Weights of a small image super-resolution model.
Training: normuon at rate 0.024, 19700 steps, batches of 64.
Rows from block 7, named by matrix and row number. Rows with one number belong to one channel. Each number is 500 + 40 x the weight over its row's rms, rounded and kept within 0 to 999. All counts start at 0. Numbers have three digits each. After the name is the row's rms in percent of the matrix's.
# convs0: first 3x3 conv (model.mid.1.convs.0.weight, 256x256x3x3), inputs 16-23, a 3x3 kernel for each
# convs1: second 3x3 conv (model.mid.1.convs.1.weight, 256x256x3x3, transposed), outputs 16-23, a 3x3 kernel for each
convs0.25 104:519527529530455525475523458484427475506554489474494565470617495431508473475462429541440451571531386514536555485524495490514515495504505461552495500489501454506489488527481559531464460580473541489516453473536449434474
convs1.25 099:475544522521439507477570526519524528483568476516493499511458499534563515558551512527430485494552520545468551537424487434498486499523473544485531486539588527539401536497479499521538526481544505586547555442529503585504
convs0.26 099:443494511443489528491505490481492520433460438540418475590538512531538496472455447479516516518481430496463457494537519480505569477506524487512466497521459497534502524516485582573486528558496581452457515536490586515546
convs1.26 100:468545499411453434512386470538506536562512577535553533483433496484450434480451464507474499513497516486583427518542482554536517569493491458522592553512521522502548498456530416492536432459474485521536488490473513424446
convs0.27 106:568502493497511448470430514477581545467459509488475507496547417498548554460528457538474503518593457492510490511517534503513506522504516489494486479530545461504482535464490481463506429415461501485504534500483475503445
convs1.27 101:519520460512470514475483460478556519550462517468448530487417486502600452449459433574530435481490425450514507463433469485473492505508556522490612589521497561508493562512486508538573483491567526533507578453538507486506
convs0.28 100:450483497468515526483495507545459519492491525498513463518540530530543545535489583473514479514542627495475490498527504543530533516515503524539545517517493530543571520495489499467492510517483493486496453462462494471426
convs1.28 110:472491473494395450432423481487436457454527508459508439462465508466470541490513526551517491516524514516574499474477457536472407465490490445499501477474523510521493503547569511532558506526528430481541515482498468484463
convs0.29 100:562527485584526528539515483475456482491544561520476497512510532482552458444449470456453532520510502484484496465492458476513518477524455540579537523484480496516475529555491560542488503541510515494467490526562521537625
convs1.29 102:457507471535517487488531466490525528548495476486448564478462545536509518544464426504493510484521565505498518464421487466495510527552503546541613507535527570502532499500527425425459406433471524483493496500501478445533
convs0.30 091:402472511463541412515468461477510494499481501454520455482532501525493509599511501558483510533457494464525568497426518421523477500503540481473467527513428472502442523384461489471436535510451427531516540537533526492450
convs1.30 080:559549500497482530592536458450507452547535486453520529433446520533523555478524507464479555497511525431479519585531500541570488544558507420482513495573482495479481498528582493526529509483521510519560429433461510457510
convs0.31 097:484497551431470463457469439509515495452478473445507456479454505505568526448500429477518489492551544532500448521568544533484468530491495592562588467505476461521505438523501561510529569471524482459498519476499530500509
convs1.31 102:509510500469571502486482548589476505619517545485536563551378483474452421519473458485466414501520483492455518494547509540489477515441438490503556510414481464441528492524476501518532462506476503505526499435510559546493
convs0.32 090:503396522455501477480495508563551484584511482502537539538547537490512465561464463494472486503489528492516484459517588557536502487495537576548496496499577489548484446487522413454520498519484581492554506573563431501539
convs1.32 084:478541531538593480460550467488495502472465449492515499509510507511498462551526483551536459464644458468498541503491481555528563496494501460493442447479498461542488483500451508435510511507502489514477480532476515610538
convs0.33 103:522474469507491477544499467496569551467445469463507464583500473484555565425545548464481461436533479439499456474487508479480488479492421454551526495492446517425503599592581585486520469479498537423537559457444534512576
convs1.33 102:470458517482469504469467487488534555522518498530456450520451485437492437460524507530494491534446512507475537525569525487554513534534481512481492540587529509472492454505487534552532429441498497460576496491465545495379
convs0.34 098:515555492533521450502541481511531460565577460493552554447547483526539503440515500528465509423469574472521481499485564474587581483564514494516497474457475473466533547573580591500581448462471509545537434480545530563513
convs1.34 108:565450477459482598514517498464504411484580501460449494447545442507533567548499516472504456492513459559560536608493459470529534466500510505502496546488495539481517608585551549591589533543584457433500436483497448572463
convs0.35 089:508513473531471503480527506474529587550526513465507505463505502525440465420406468477457487515414575540545506495484481512513479492484544520526593516547516538485511458529522477443465350447487528424465533545513393446460
convs1.35 096:472522417440571552462446464539551576479467447493468511503461528459455456554528512469506542541495507491533485474518493538506393469560572426501422468503495498432436382476472553527530500472469500484512510524468486580479
convs0.36 093:568479441444530462461481544504560501498474536458594484572487507536485514520580463438560458489443458518486531544489529492551515555493530475480505470492457463438508540547524513428474554559454518493388523489474539580496
convs1.36 106:475569555483544524514465491482547535548427514435491473428434475550447530561529526528552452496568519511507481439497499495442458496521464511535508506462528499551531478560511496475553466513485455475450449543496441456505
convs0.37 105:533513526499482492486478519528480460514534492556489493425447505456410467435461443490510504503503507492490512524608583510584571523552529546645611510600535457468540522493450507525474591591484446405425548549420539492459
convs1.37 099:448517484569436494475474486502467558508509497530481522574542514504525493541427461500481468534509543485520468471491434515505470468501505499527475532497525492482501471475472511492541526455444513502429560481412466537457
convs0.38 112:506519480512515478544503540505502474472489513402467481444426456501479538506464478461557578496571558509508514450483519465500607438468567488444511459421484478469469547483507533521526516526437451484499444482499456551457
convs1.38 114:466563470531486513546483483464454512502463430537475468517477471516513558545476506533557507507511510544489459527564536489541557499508545541552497483507500497526498528499562532558564538538578564462532556486481541505515
convs0.39 116:535517506509455483543480494442493503471471526466470472450498450506541469562496500518472529515497471521502505480518534466518499455520520485510456436431502505457459443420474464487531573532517556531516556511467526500474
convs1.39 101:542513547545514582553558532519522512487463469538529509531567521530526531540557460557530542527453543492451432492474521408497505478530544504459492496482500516528442473534588553477523552519611531506530474486465511471478
convs0.40 098:491532436518507483469572583488509433448470499438443457487552481481528571427487531496470484581553576505569524458517422472531508460484513510512494527536505557553543506511469453484483431492493437505445452431477404439492
convs1.40 104:503490558501508536587606546528454556600455475552555507468399494438516504472486510431519480459493528531486480551536539574574523506461547524450484481456509497561503456479512534461557525495524488530564434523553537500490
convs0.41 107:518455519480508472513490438504459584465490542563582539568553508549570471507481517574562488491534537617503438466504499484527515512581514540500511512506478524497493448389498345516513451522484466463521470458532486543506
convs1.41 107:494418528481505465470413590519470535560551436538446512529559531460522487485438469473443534451534540503452489492528498515451480541488472487496478520508538556533508523487533472472568487557528441511481482463482533483473
convs0.42 109:552501488507488509462444589540515472476522521443510525470534436459459471504325413469547476547555532482535502514546540494527507519498482418464511467489446529561472414467484430363501556515513479562513458499502459461485
convs1.42 110:480468480493442493509480458504496469510522486490542510467463401426476360433478369547472468503489487524403536564560548545533502551491526467471451498545502502445474493434456522476481539503507493555536466492455459459536
convs0.43 117:527475428544542513448497463482508531480500460535528507430536424394466483500507536482509508496515491493453472467457470471481441505501539471478528453416466497505503509462412484505550410407516454436423549451485524547554
convs1.43 113:561532575486494505457499484536604506499580545481503489483559598571516530542543525566545499537552465479489438459507537493512541509555553427472493455494499494444448503497543447531574525489521541582546504465424535509461
convs0.44 105:515480528472548534520519560476466465480478477501424433531567539575534494547554570517512502504509519445524541475518465500517521473501540521482432532498537520448496533517571540543548480458370493484405483442501433481498
convs1.44 110:498530458469483532445492551529576557504532548561474551492433420507436473432526443515471511569523494480504483490487489500504500513535493533491454487527486478524543504486518496583498544470475567482516503535519531493534
convs0.45 100:478495452474457462492515487493584575525510503509474503427402544574448563451514566508553465444470505500532540535477497479537506489531492515554513553509520524491471472443595524486480471532536496496530480532495563468515
convs1.45 100:498548508556544567553553515471518461424535464514536488460550488463449480558485465559466494510475464564434486538470514462482554500545497492520505502488509532489516496558463528480485503546496443485457420473465481553483
convs0.46 098:438433435504500499488466500441442528538557519581481420521423529562495636431523513506534480578525438496532457509499500538502506536541475503516526465442542553428536593502519481460485442438513501541495495523447493500517
convs1.46 105:525506423509472570545562494517572521452474453503507429418446469512573494426453576517414527386476561536529445456451467544497477494532495449541524496505560514520496484512499497535580511484490465499574552464494516507428
convs0.47 122:534528454504505451523489484490497458490532537458502475534484492474482423476415537513550567489457556477475491489549555506586594508520494528540604597558544499520486564567456521437436540475505485471478476511480460461483
convs1.47 090:538512505515463467463457484482523548476549526453483531507550483500579510563527473487495519578489475539539500536553498536582534444520522503492469522443486597518482492447488457517559503516434532513531483528496469500492
convs0.48 089:447446501488514468551602538488502509532479519520497588665684573488512492374365307449472447544549468563604508493515532476475510473451450514517534459474472468495492471533467427478480469485493510552459474525523507417435
convs1.48 104:503526529540564491465463462530545516503511560475495542518485495473426473423456449504470455493487456480486575505538532465485553440462525491521516527549505541559556495498519555533494473491484506458440518431508586490514
convs0.49 108:451514500545466534505535487443462538510543504511475499525486531500593485573414502500454426466453496508520465454508443551497564455523451551455483542521531500425531466490438474443455511508465506481496473509499487464462
convs1.49 108:504491508526517432505443641568544459468429559473502468538529457556466459470567497518486459519491470500581470448520426468458432489607551528555464498496559507487447526545459521496486538567489519467519549490474497577463
convs0.50 089:470475478506496509606564513530480578497516537515468538471496408440433396464409447472519496512481574514476499457507438495503507506562505504471494464500501474536489497481448456459444461410473488510522482517473507492488
convs1.50 104:435493515458496409473458499546446546459521460500506471507431430489479470522590493566526494564569535425521443423431434502458478479541496437480521462430464499443460533569584528496588500480537520533533492499511487432450
convs0.51 097:484484480504501498415471500478527569494507570561529485548533576483508556474406480501528520458511486532488558492528516506506493526493503537547563571522463536571548565475510530509428476576538554492469495484524481473422
convs1.51 101:479487489547598462504497442599486466555519450525490532495460537499467527526423453510558567585493460513498498523503549561508479539498528468463489486552447423447431474460523545449490535490546490553547501472521492494429
convs0.52 096:471504449494443442468425485481494557425486489476439445444488409509522506465532641555466479536490475510485461463490467475523517499562513504456480472483457443543499450488419414562577500585581602566455562563498539536503
convs1.52 086:486576514458498517443525546476531502458446558585424552535461578478465508457548514562493518461496537513475508450556466512459488561535439499476538479508474485541559507515480486485453543458449444556516476442559418517441
convs0.53 091:502599483498530569475534477519478508517535502525492528461533454581512487452479467486504529509508557501450475491573495498485510494442478487488535538541623496487486493443513424463399498484527441532397526482452469488476
convs1.53 095:478607554516553482498476503539535506426485516542594442471472491525520487555531529542505463496514507465515515470509482535481512540462530448501433455423506499472531530524421534524548493512534416487475484526515522476515
convs0.54 104:493477499509489497536479493515480495475461505474429534489547492459433441445480422507533470434506589479537602506483466510525519483539543484463474429490503421416478484438455544476447405453424505495501491485480456446509
convs1.54 099:503515542507518519481443491502454543457442460467562428441498475386469500431495426527477546573472510515543446463478445485492508476496524473477528501442457500489448464568541493477584501553533483489465566516485444454505
convs0.55 095:546505486468550564494454493486440449482523460489553518506546484483522475522439430525487472521585511464517573480476509517522521506507555563530547521557516473523474454534604410462533496456533488508508515519535418566461
convs1.55 084:517541542527433521487541507569507481467492615545487540475454515550476446497504484467456488497559445495481561431478629572453513527511555516461491511566490487506528494440458526576452488567533493474481525467501450464481
convs0.56 094:441545537498491599485534502527481501480467450487523432440435514436484601406449448529561554472491495534535479487479444497502493516506456512534513464462502568557493487461493485511518486464441537548529514560527483538520
convs1.56 103:547535559495482589483546512512487563475458489463493538560526547545514569478591475496495446488425464517499419557590505512464488494485481483472489446531518492533493569521472419439481492505486500477472550427443478531469
convs0.57 099:511469499502551482487461468488621501550483501507498527540452469494432542473479432587552475578516564504513538524478455514522536519499512533496468510466463477506496445494473532477456509439446364552521550561475526500525
convs1.57 103:467498465467470387588501467454481485508532470464527433463489483499524533517507545505488484525540524556467522453436497471503528441499486496522581452512537559510493505495469511479537530501520485466456496486486520494489
convs0.58 085:490537540538594484536532433461510418486512444487485475494559550540570614549535575490494497487512474493536512518500468502531515494486477514471523511531567458505546518503478468452523488457460412508475480509496445522486
convs1.58 104:561571487517525455482445470493547453519558520503491566531568551509546586547584513458546505485506533547551545508488463506506432486453447469432568461496534484423469505487487564538495464465505458460514470514486492539469
convs0.59 093:511481452480497492519520544461480548515467434487449451496478498515473579440534466560597551433448466573487500504488504506541507467469528500486525520535473484525521479528492526511474444486432494482502530510514511487441
convs1.59 087:531513573487579476453555567513482572496523447512496520510512591525528471502533493469519516525492440473434499486530555583531447485486544440516514497435497461445510490548488432474564465502491529505457478494398500487493
convs0.60 096:459458493525401427462417459485483453500557592511479508461594598495574520469424501497470495468492497556515394517554523496576584503552499542545560517546494502481529562548479509462448492461577537503585527463538527491514
convs1.60 092:511458452574508472424459501558544533463544494558452467533513455490455504471504504467470502525444539429459472522513513554582493583477491473546475464436513436435526584575545521554561532491452467434516512524470477520513
convs0.61 092:568429424550583492520554520549500505540470477543529537481506457476417443457479462475613441497548476446514478553542548538555517508536577535471473487501518511498542574515519584511523546555553501504560447458505505457539
convs1.61 114:508497523499538418541527525465510600505561487470559503586509546529575560526523588439494417515490432445538429472502521541539480508486470478432486514473491515476504530477493562513490550487530476540489503462520480437534
convs0.62 117:458464471512524369553544481500496513480546510471565486552403348457588444450492533413496508514481480477471394484524469501548503511547499477590515510519567514485477501449452497542455456504478455527558435539546440446471
convs1.62 096:493479531547429479488544523550488468524459478522550481447515447532558528498558528471534454465472554481529510498442477483515519416530519545598441487517470497523525446455465447462494470512430491459443494481482497511502
convs0.63 097:456503445501482443526498463569496523389473478434475630482369474512411495592456517455448410526541569425556513471513521481498600454503531482547483477491469532539518467495546467516461559416453512479594445560528480514490
convs1.63 089:560481460452488461469514561513542483481461482532418579475527526476569569552568463455518580499403503513582496546522481529524510486459549451546502507590527503516484500525508536576481539509472512454481556548509536552583
convs0.64 086:462451456446435520494543521492490503519596562439390466563514585475592507528480509499422514528536458485531509482476516461475485505499492433500509447475471476501439498491563501492474563502367572483480525472497470506485
convs1.64 088:487493453529435459528534486499573494472553523489511505485517530454447508488506488480495556542501516509462462524489488532502535505524474439467520421501515405454552496475538550516501555536493515433515516533529519548442
convs0.65 104:500522547487474492482497510573588516506581476522569531495531522562491388580541441506558503490491501533480412490540501522513538508505506537525448477557497486420474518568420478512478525510514500533489458525509520440524
convs1.65 096:563502570504505407493494488512496450603503531497517596468455417503498474483466417528454469578567512504557478473464496495465503500494493461566558489530526568525505537515493538491535533503524509557475511484484506511548
convs0.66 098:499451412459456529504601493547518557464523557493452524547488517471458421447587418464540584472529439486475505491459473497460440511458450425476499465532495508480555536493493579560553572566449498486557401433410534500540
convs1.66 092:474531560481505533499548567460462462510494467552543473520549505589559471540491488435508477417432472562496507522537490500537563463470513568495509489411482586457530481513433436464469508523417499501480575489522478504514
convs0.67 099:437413510452480505508452476464514516474484443579462445453519423436607424513571471502451582476543526469543532551486465536452491525531493565497549543486414445453512506574482486474428493572554527446548460521470513504485
convs1.67 101:487554489517575506476506484526591487487431493569481524529429408430554441462509437581520521552459590533499403488516520465525577506532496487494501478513484517492489510541476468494510571508449498542478586498478420544528
convs0.68 099:447439394483477472496502480511509533467517520505507476469508560526483512464471490481468461559493522469494500482538478440472521447462509581594530544546526584533539475458487543525487502543449561493531566495526540550512
convs1.68 113:464459454491503475473543507499503513469497465452480478512506515492551406450531429495443495513450460489540447436425410508478519485512502498513526497476502543496501421486463448492466478508500525491474484608541485532506
convs0.69 116:505514493613503504456544519474557488470525506542518483500497534392413538469559560563527499459452525501481518500551513497509501458489449513513565533487490525572530540466483425469505386479477475507548482571474480466483
convs1.69 093:484483494501498489499457487492558472448522554551525452505446400490525543488510499481499463477465368509515456528490542548497509445489510462457424516550433469502498427512446495491497459510560517486489540567568520518510
convs0.70 092:496563556508472565535472448451531508472553494449487514435539522588526535494517467500565502532499498563475582450513516525498472533536528507463467491602508484488575542420481478470601565452379474488536466524520522513505
convs1.70 091:463535457456470404447409461438588549459529492486459542393470563514459514485574487476442488494460506425529466484508463468486459515521465477477531429467539480507508533525511462457573467497489432444520502501489443452563
convs0.71 094:448469531487502532474420516561476455499407505513461545460569418383513452516571569558445482535481475458465481537456500502430462525479502478528503498444481511535573537521434487550421454581440476463549564505564521500495
convs1.71 092:513609552446541516470534533495568535529473500540463509475486553474490470522478495463497541548509518536489611503488551522440471485495496518481498521522511437421487533518480565521505581489557497507473432546473522504520
convs0.72 099:477508489492509489500501554529536494456514508489531471547502512401493486490558404588523484554509579463560555464528498483484522530482496485569486509499560529534546440538524515448528498505453427449463421458396520535493
convs1.72 117:509509441491457523523519477485484483509547520363502463487551505493452608519455456492402580478473512557477481496455504476466448494457499495495522492443452512524499501472597550512483467504570576519555538514518539569578
convs0.73 122:512493453472533493482545566540537531552488541491498475529494570477479478528482511477467442467487466423448491495531495526517462482465505431559529535506551465538541601586573529572580561497535580564583558519522521490542
convs1.73 100:422502516432510552498559517518500464510467486442505560434458449465494486470465518499474499435521441467473518513511533521564455475497495549546490536572481532489509484497500532561474577475468509471495466451494471542522
convs0.74 094:591510547548503510629537497464491467472519460456527478524559525590551552551541562517422547520515487554506457515544499520529543487533518559548563578601567567591522461476442411461467430462444473398479475531501443483467
convs1.74 100:523445467451508525584498509575588538511570507517515509495550475488476547452485493487508576471459461518513466468475587547478523529484475504486471540482460465502523475432492482459521469432399489534486537512506510536496
convs0.75 096:487491515474440464421455437484572536494523567567534521560523483547572513481487478546537518510549506463477495469509570565527540502481506467472487505482503516542514415466451506418405494434465515551492505459455486424494
convs1.75 116:459429493445506482511484520474551497455530507521548492525540606502536595490526589432471490448436467482441431540523460548552542467560531470463486500490529464519482493491488494487526497519509509496510553499446505536524
convs0.76 104:493465478448466577507526510508489466478491472478493544465505515469585389499528580501529512443484515449536462496550501468507511481503476465491533487524602472526442495513515529529562469507497428525422512519485485456493
convs1.76 095:452525498503500480531527512453475453506517506515496562477451411495461451446508464494472511524497478444489569500505476444533539483547462579584521535517548483502554491502486512486502491551489523458527502559496537474463
convs0.77 095:488481465477474505510515522571613536489563514477445487381387347393488485552551598541566514431455472466426428528557558455478515465477498504523461497478478497461476474516579449511487506520485484506525468437474512502525
convs1.77 115:459455477468500451558489481480503511494485494530452463452483466502516489550533471495525480466456459506508492533544520475529504508500528571586519445526482391464510468482501474466510517513538562529524507503486500538547
convs0.78 111:496498437460483513480500483631471482518496539534615508454504527499560597486504518537554507467561455534460573515511468500552497473505538439502491512497531518473532481475468509506504515431494516485561537468490555517500
convs1.78 112:464518493480510512509504418438489546470467449478485488479503555525501518451466595513537514544577479524475479476478468484526531497537473513475489457508434516521555457464427476509482522413448498521506496487521527485526
convs0.79 115:429508485562463501471487456506520553417473543468515473554472479553458606420590472457478446532539534549496476490457536521581522473469469528483441483448480472518491572568482485470547510516527481501536499482496455479414
convs1.79 092:539512544488471552491460537488505512440457496452501504457461498480568446520500501460546478510503547516490427496533492448518516463565554564500505527536543529481480466502468488489502558492575418531508544511404497549559
convs0.80 113:439505479497540498502509531512530524455516500485459477486569570428452444445496458620548559488499503450452452513558556484484512483478458525490521493584496482491505476460505522531420472499460540571502484558497458489467
convs1.80 105:489470532493544528489491497506501465507474515523566544512494487553541483463433416444467535509430556445454456469523507499538538466467521516551514503509408505489595453490515497477535521480510538513513456514517540551517
convs0.81 082:487575506513550524491545483477432517431458534461468477517527531548536519513563550457481468531565488492441493498489500537490502534483511563548594555557532515555569508526425481489483421515445523508497500541523487525488
convs1.81 099:514499451508452473516534512541488493563568468498536518500506487491475491451506471452493521491555542518579430457463499462485514478458472540502512468507534476506553515442508499468573494521555505521485489540526557529456
convs0.82 110:494528497442543522471526513519464492543482494544493485435509575542531589475478587509460509546511498527508472493425420575482449555484458488512520488510487527506543509477506579534512579549522474484457510468458517498502
convs1.82 117:527574544538538561448491538537547525467495532441459496515512618518500568494508466496541514460559535478541517491450408508468433492507409510494450518493441511498449532450420563486393584515493519540582545546568518516482
convs0.83 095:477492514513411497389483501506541487479521480521557476476500684426488548454492506486511468567578570556452453486524493506505560495490511440518471488520460455456525421477553491459534608473459506477539527508500493488531
convs1.83 103:495492475578512506518463453500481486535465489523506477483529447448485515518491509582499528531473537515520447473463508452464470470502497509449444513446513493429555444497469551549495494521573517548467493472481616513432
convs0.84 121:467463511460471458468445480452547599513558515536523465491469478510574542489464480450518414480520485408493520482508503501491503489502435467489499437500526483503487444512490459511537460407385448477510503458503505502437
convs1.84 098:549569586493553535512502488503520510502437440577512495495580547533516468537531501489496563498527543516482534489506498479398505536505489536532488588580466509539514543544579516547514513542478503572484475548512502503549
convs0.85 085:566482426454483395572442521441506528458441520496456381554553508470571576504465432457578492477535436532490504585493550533494498561474561501467489517487464516432454487454522471573633532548578462514523441457483503550495
convs1.85 088:518496509434532532544516441538477521490536460432569501517450532532511479490429511515502620424505490359451481536513599482483431517500549490480481533465499484516457494520523410524478515466415511434514513515494563477509
convs0.86 091:455516479462499476469433465456461541392501470451518410573491538478521572504545562554509445522510472495449466496442487509489429452498491509530530470462516496466526528483471543509542327614597505517513550510561489578549
convs1.86 083:558500515530560559519508500539476509501499513510529455490441536494416561457553506468518560494534478588507461482542516593532462497562547467446467523538609480532536434456457427480397389470440451409546479488455522466426
convs0.87 106:567493495508528523519447580467531503485499563458545512501441508486478482542469427492518517542456602522499502481474502462531522491516534505542506523533483491469520514439495477557517381463540443509521531492506486429513
convs1.87 105:554597485500481484502519502509469427514488536499410512447543512421501424410467454451480537533482516501469494570541479494497499598558461502542475562515487519477433439435499459509518441503507523545441493525521499482498
convs0.88 112:551514473506538560458533518485523540503466518526527505464479500472451464470463463450461482470485483488555534526519529475533483524489454544586562562541524523508501517523570428429463530481425559532527534524516532555549
convs1.88 106:469529489577507484499528505556529463509495473571476433463423462469490473397467433506529449502533495530499501571512518490480498521485467472481530471472492450528536542456502497524489487457461506525552500519481501563555
convs0.89 101:479469475429512486442517464569524439539504458524513438508513525499581506522496547529494408453434547496482464469502564492492476502503495509491600508541530497517554534530515513488562510425453506527521491460500471496535
convs1.89 107:600489544441516407505473532509478548545508477518482565521431454524489477549502470472541470584518556483580471439441511536460479439452511526496532467513435489463452526529546496473529568575578465498484531492352508422522
convs0.90 091:576517487522586477511505453447499526499565447502502500471438410595457414634500387479534492535588499500514537503476482453516526481527517457562541475486513456417523509444502534367455626494503485509508512554458480467489
convs1.90 092:573528468497498522549528534463485450563467481484471448440496465503590499564501451494545546533477538467531495472477547492508507484495534486546460542546673541492499536497496538568500524527545564511501488491441558527474
convs0.91 094:426478422454463505440429486470488464480488543491502496568505559474545581462655461478476554509503504509519522497453463491451517513464500535532427503512485487491505556560465463519496469479507514527537433469497467448498
convs1.91 083:492484492492473461518492542510565497491509537531498516512476490463514565520484576496479454556503530415515465532471560503603518519482486470469427488487546510444474454527447565625476515477529512511575484536471467476518
convs0.92 098:413464491486523511470525443535510543529521520533510510436585565577510636473505466470453487507462554502571474551511526533515567534540503541551534460533483481478473521463481480506546500629548466522446452492493565509504
convs1.92 108:510470492443531472485466586520549499498511454504409434516440500480445425462537498551645473523536601528562513473492518468515418555483416388476534428405467455449414512514522508529570565500419485489499456498468454465498
convs0.93 117:479538517474515629496540501457560552542472501538434546412500616425480525497505546515619489544538579513574523482491474500501516508501484497545519537475531521539458443454421405515443436464464476491484491545475565463549
convs1.93 090:485512524446478556469515525481509458506453592539543523545544511428497522513479510461476512494496469574527426525483510398491487571477531508539540603466534503528483391513528513458464514520498571520520515499512464502464
convs0.94 106:478486477501488501570502496534463521499461441514484501432524488456530470427458514527518500495519521494440566490499480467521484472514501529490417482486491490486497493457457453469535384423538494510593442537514528522490
convs1.94 100:513464518477605474454490455493540457439509493503466421469494428513481520548531481475543471513593476473448469486540483548569524531503515510494457524458508505511537455508456484556538421507514483495528495438570510479528
convs0.95 107:495475516576444458560525410471498426446510478482463453693571416629537427560398413508492449541490568500522502534536495526506480490500488590643577587601524620563522502469485453476480441483357461506478497560521523481437
convs1.95 101:522571545530545533587513522547519479521515448440421509523552499531545549487506464431438496487462533464420577513534515508530508539502476583478490482432433551475463516478515513511541481493603538512484489462520496489538
convs0.96 095:519499513461460446514516504480444445534465478620523488509533524431483532403371516502448468554492483516595455500531507466510511519506435489501454518533562499520517554569661281443564418384478459589574461468506511490469
convs1.96 090:527475500513531490460566530505560486524525531562525487535499514459529515492568484544494534500507553525539476436551620460455493524460478452479499464462495505568494483442532550558493452518461527488485536487432485508577
convs0.97 111:511468576480551543485485481534480540509543528482477535496457469459354432400437492581441518490529503574505537493490504540480500529518526498501510467503502467516461387366540506411503485499438505506461546477545460555490
convs1.97 094:526471507456547397505474500524450520474485531500488524477511460488519561535549448570490493485508496452520485503512444502566523522488518525568491425489489511512434418523478463512529442550490459547493488551513468479586
convs0.98 106:498530475454544554540498525565500484553517446503477574511557576455556523466472551460398449526579464511589494464484492482499490449480528528478516494465541511445454552469490501448561449451479480535491525496498485479469
convs1.98 099:440486463499519460516489489436493484465485515492500482516518460511546541556546526497480505521512434518488421481440453530468487505462515622523539534508565521529552441514529579501588555543607508516471521434461474498558
convs0.99 105:566513491504511476490478599498471568462490550424487526512468524459464440519423358495514420510550525472520461530529515468473529520504573558564533502498477541531481469466486494513443602491454475460472562557516481522509
convs1.99 111:486457592525517432553486503476506450503532448471542507499518473415471463443490459493419468546499410502493498491505457516550463513459495493492424469533461510449528437439447505499449503461471572577530463475495444487512
convs0.100 108:485484467483554493538538500463509554537504505519443492399485570476499528521495490508478545501501512459562607498472540470502515463462518439502458488505462430488470502474517475485457494473441538526521424458552504562521
convs1.100 110:482544438486471448420481495493497505508513525451441510461417522497467491473503430544516508511570505548534446454481538440480548444526544420468509482465513428500450488478443489430527502539506486513492542542471428495569
convs0.101 106:485550451533475542502491522512505540494517580522520532486551484401496424348417474474511458551556528562528536505486498474529548480484499473526549562569448420448494499544486470498461450446486470531541520538520517483451
convs1.101 106:449529545527494468484435560527480494472463555548537509499467443514530498449519465503518442546496612493495438416506520468511500521526548546567470531588470517488458473466460435433528503475516513486539517468497531486539
convs0.102 098:559519578494587474441455449484518448513482517478516514511504492425511615364456502457504545500532480476478527440474464493474529502481513469564534464548517469527485554538470534486515561481465516543536475531495438423543
convs1.102 096:540521509536485534540497507456466485479505562447566470593596554577459591595448522522418524532526554517534453492518629454506514467505506501493433510423476523410494482483497472459494530493488563517443517515474503530546
convs0.103 090:504443481457458487495503423546513422419479478423497584416521507461432530518531600489483437487509513531484541493556461560535487449493530445524506495477501452514454523563604485422505497381514494497506526491521489472544
convs1.103 086:547557587581505569449502452477427528447526496500459488508455457513468525540471544450471513517519438477538397514576498572491542486476490447416407516510523445517442551474506558502508483487529511519516495516499504432436
convs0.104 124:534487523450512481522519516524509495489502518414480434481519484504436480452523542493518557608544528528552507524529498504527461498470472531516527502484468467469494439543495453440400442410379470491490541450513512507477
convs1.104 089:444431430482434510477427448503559519537506483445513529525532531521511535550572481510522517539539538554529486534500498484508538535445482613598573525574521568541496466449552556534541561605491547523481548538512554482553
convs0.105 102:542496498476504483511494467549521484515503501461556517447550511473531486454457467473609535531516490585508489508513471502499552514566544484483531509530471532474454546551456570511513503574510545467520531513555474478470
convs1.105 096:461374449485463521445516616521546515549474472506440543525524473529573512500478496422510514463441500461493444450513477538509512531483544545532534543554541455505491462491539508491555539508500488489498521468392476502587
convs0.106 101:472441498448480505516491502475507466531542519550530536505478486498510509423451494592554471549551524523515523459500479516483479480483487535556589508567563521559494504471570472510561508481494538500531539477498522522497
convs1.106 102:502533492507505410483502485540491487537503501530558544429491459434509534512477486494506531465480519453535476561493492472502510506455504555551650555442550538532599446466501394487501416430467461471492466496496430536555
convs0.107 088:508542522502516460574537556428468523499445426492463465546514473447462466401477491493477546445436449508508493563538477503502508462496489509508476504498495532515581506591429598559493410469632523509451435457486472501459
convs1.107 101:545456551522491521511530508512567514471464401513564499458578538484482574488517524496476544545569498431466458569498545511412398516563504437463547450538551516491478470515503489497486468435426513493517478508458484486439
convs0.108 098:534485482489517474478561541521543549487475526443499470399404449472493455549569567496558477536573534477435459516547573486504463473484505508530481494501447508469448503462499462487504494464617464487427444408464490514532
convs1.108 108:519483478518488476477468544524439559480556531529517493515491538501471521561536630465500448530515419441452468546524486548464487409457497456469495490437551473474447488483511468456493528435522501526487511516552522541531
convs0.109 083:550483459588488535514562550466494528473462545494550504458459551466412492437447465503495530464500470560457498481474484483517472525509504484444522486491502507512473440378469459478533536583582493517545495489487525452493
convs1.109 091:459482433470464388528487440449413475534477472572481579508570531497550518464522498508496561443384527466483489473518482559558495591552483526522468438532541472582561455460535424453486416439506533516542487487483483484532
convs0.110 106:506486488506476426514516470508461522493502509480496481594400546526536593488562435500471503558515504498495484522490487487530469503471473531473499548538479492548565531491501549468443506432515514457481474486508457493568
convs1.110 117:587518491588424551523555523423484512504487490446521449484513556469544549534417543524550540442459503483475518474527532535453457436505464456490497549490550512459533508554458499507519528542416488516545533512485496540508
convs0.111 088:444502531505540509459483516454491475496531501533528411503472483494518540519507509484553436518548480526485441495530489480528471531516493493462488525498477513478495451407556463545604479535534474515444477504494463514526
convs1.111 085:489454468478519524482470552504504501474540520502525496515469485526467532518454473485455467470461516424419442508457450519530471500526448529457473457483486446506537517441496469443496497442484415475477478499497538508482
convs0.112 092:472549493542555547450560490580545460510575533477491501516524382601584456519529521516527612504434573414497508504523500490485534538522512549550566520516524470486514473499516494511485517482487512459503340470446519457518
convs1.112 103:477480453510479516469447517526524587500536396418454420506517513526480510527467504463491452508495542546527557522493522499454557454514490465503485484470470450489501617465504603488551506531529475452447479476505617533522